Rows from block 4 of a small sound classifier, named by matrix and row number. Rows with one number belong to one neuron. Each number is 128 + 24 x the weight over its row's rms, rounded and kept within 0 to 255. All counts start at 0. Numbers have three digits each.
After each neuron's rows are labels from the 100 clips, of 14848, where the neuron reaches its highest value: "top examples" is what is common among them. Only what is clearly more common there than usual is listed. The data: single notes of 20 synthesised instruments.
# fc1: MLP up (model.blocks.4.mlp.fc1.weight, 640x160), inputs 0-159
# fc2: MLP down (model.blocks.4.mlp.fc2.weight, 160x640, transposed), outputs 0-159

fc1.217:103166114139129137184144068182120122109111125155124064111117145059162099110123173123140113135160144170150113115118099135107089121103115142128139141125143151143130120110167174128146141122149137178084144115137105117098140104130126169172122108171164153148127138149137128121147121088130131125124135117119142142135106121128117124153083138089145140138134103132105108135116150101144107150059094127111140132152152161124125139119109113106153130093120086098140087128160131111125180116105118
fc2.217:085139141124150171114087150095146132133084147135107137139111148109123197182130140128110143109152093121114134123134116046115118199144140122128140126126105144143179119129168085106133107148140155110153124120094131114130142113137106112118160116119138173109116112106110126147119117142142160142138161128126134112153125111183114121127115113153089140152147151184123115112144121080155156103123153103153143151143144117106094137132151168114143146141119157123127082135109117150159191123117156
top examples: slow attack; pink noise; saw pad

fc1.221:134096101168102150122180095122114161133122118126115116144140165164146093120128171130141165138128156108092158090062128088098142119171128165132140130139130101156090138133131126150115141106139107185147136146156145154153112165145116159148188085122133103177121159115119124085126120148136086112113155133112099130131130122103135150136119171124141144120119173137117148069074124154115166122146104109130115112102146102142164144136148128103112119127121098132145135107179120157127123130139141
fc2.221:133131127133156104117118170132148159180109146130077113119179165118098138125126145124154157091124091151110090110118123105115092160073140133116178111160160114141126106089154121125138153146102112150131127139141142115073109133090116174120105065060113132118115146108134113087142135146140144131123120104156147109127134136145118149104112127147157134102103142161134135070130135181112134119155162145130082169143138140087068134138125148144160116139133118157131119145132126119109137123140150
top examples: slow attack; string section-like; instrument: saw pad

fc1.493:110133132171132131152134113153126150151148091112111137097113159143194148165128095094119127141146158111123118125114138127083124130149114089132159141100089119092097140131084098094091117124093104182139137133099150115103139133136146094114122130106075142130139173103092121103153155105096134162128159111093084115088111099132120132168138125115148134124139089108146141123132155143146142131116153175146137108099160135133125144156136118156137167186133127181101132116128157112092127146146086
fc2.493:099120145137132109116145148166150119143104105125090168151146074116158112087100131111158104129091129133099101140149145126167134135054150097129130119127174107117145147118111130126091140133149164158140118131123119107128120117151103108147125143096139164145119088144095128135144088133121135110117110119169151120105135144083118147161099145105103127137108193142059146157112114123110119139153124130105145088132097132142121114180147075123117176137128121141113065131103152167128148111135119
top examples: slow attack; trumpet-like; clipping; text has "clipped"

fc1.93:126132152140127153105151089103121110123166139072175171140127137096113097105063158092140119121103096177140117117132128139149135143126165147093169157163113151113124113174151169163171123095148110167116091116133109129145127114117083112102138141100107148122147118108091161147117151151116159083162119114151116111110146165147135149140149103127123138168119093114153118116132143135106149109134135124108120140162080138108184105126145140102149143177122152142120129108093153137152137149108137
fc2.93:116114140138131141134116145132177120152131124137160174096111163109176114136127137142145102103133144106104104147103115124146115092156056117111170100115134114129109120124115120147131117167138147121129118106095116126143140094109056097143120088127107134137122107135159070152089115142129124125096128156146135113167108164103122110141136059149140137130115131134078122102116097151110122153145131105117089152098153078130139154111119153150125179147164117107176108136119091119152095146113092
top examples: octave 2; D#; note: D#2; note: D2

fc1.605:143124115108113130143143128109057133113148127126123126145184116150117180102123136133158138149113154128123131131155142123140120110157121140150126103080147149133154145130131115141121163139159169117149102122100131094173179109125135119118088165130102123168146122152143133140138142135111134184131113121180088122143147105143142097125170074126128135141211128125158123134147129095094096131139187161139139120123102111118135111125172169098147116113107102076115142104137147127099156118096153
fc2.605:147125136136187142134128140115134143116150085152112154112138149142114109101122147115119118086142108173155107120138115058096195124096122141115213130147141115102139102101149114103149117104092111145124137142142176129155110089146123127119129096132173146093122147086154106114125119116145123142170152147099152120125121074121106099121108155151160130164064111166123137122120119143111158149127101138131129106112149117153091151123166147137150117143129157114132160134147102120115092153119144
top examples: slow attack; saw pad; instrument: string section-like

fc1.565:134165170130123134107126128070081137118134056121146126092134135124125111134127141153115120156130105121132163112103130142142102147172151129144082094141176153110147153162091157128146124099148107156133086147161174118158172113096173117117109109140095115154097151120088122123125137124152125120096155108160151140109132106125102110105152113114087122080183133116137129142113115133124138158119158104118170103152107120091087123104142139116158109126121093114155106130139100091096100138145110
fc2.565:133142145142129184108155096132111093108139120130159106111119133136134113110098146152111107058177124154175142136114173139143172109115115157110109151131126124125150132104158155137142133134079109159145117123120145149185116168123160124162138169125126129120128110137116138108099036139125107121123139146126140144133111125105142132132137106169137113138119162139119146156070110160159143110107134136162131124162144121185169123123143080117117110135151158114140123095150145089108169145100141
top examples: slow attack; saw pad; instrument: string section-like

fc1.67:105088111161142130112105136155090125115112119127112179085107170122093151122108128099129118130165100134118135131052132155116136136101095107065124179138128147148132160129113152115136126133101127160139106149151158162139131176114136118090137089106156193146136126138142159100122117157114150117120148118096143138132167153159134075114148101109134144119138129094111139074119149114111112124136143135104134120091100113093088126102128113101118135076115125175134135111121135154119080126123108
fc2.67:092109127097125130153114105071168143123138131125164104094132092136137112145147177117147165099133167088133126151118144131146122100134132144144145094124153154165124087135145154135083152127050139110211130116128148102118130145081143119102108133131116156100148106139113125124120135112139113145132153119123119122100093125141104101142137169100125111124100138122125144102090145096149081067131130107161141122091143158120146146094141108155110131095120182114106102140108137127112100093130137
top examples: slow attack; string section-like; octave 5

fc1.622:109147119128145147132151113125150171150176108119145175133140203130149104124134070139147128154117104100113134136145134081098106110144148141175112115123095101116105143094127126127120148123119140161113116119135122194166143118132093113132151109160140109130128079126116135099118119110144170111099159122116091095134146166096083128124154135088154151142147152104128106102091138148087114168167100126142123123096097128138136131103110151140146097125101115093122147072174169131120128145144138
fc2.622:120124113110153097128156157106117101220140110150152105136155164082101126152104086122126131125151127139111088119105106139115111121146121139123145100092137117123076160127124103121134157153143112125124158153122138167046107106162139144152145049124164124139118166152139105136100156115184130161136146105142164108118121144113128123108116127122094138148167141116107133130106107098138135116095136125115111171113120122092121136152151128156126105134117143138087108118171136128162145133137163
top examples: slow attack; text has "string"; white noise; pink noise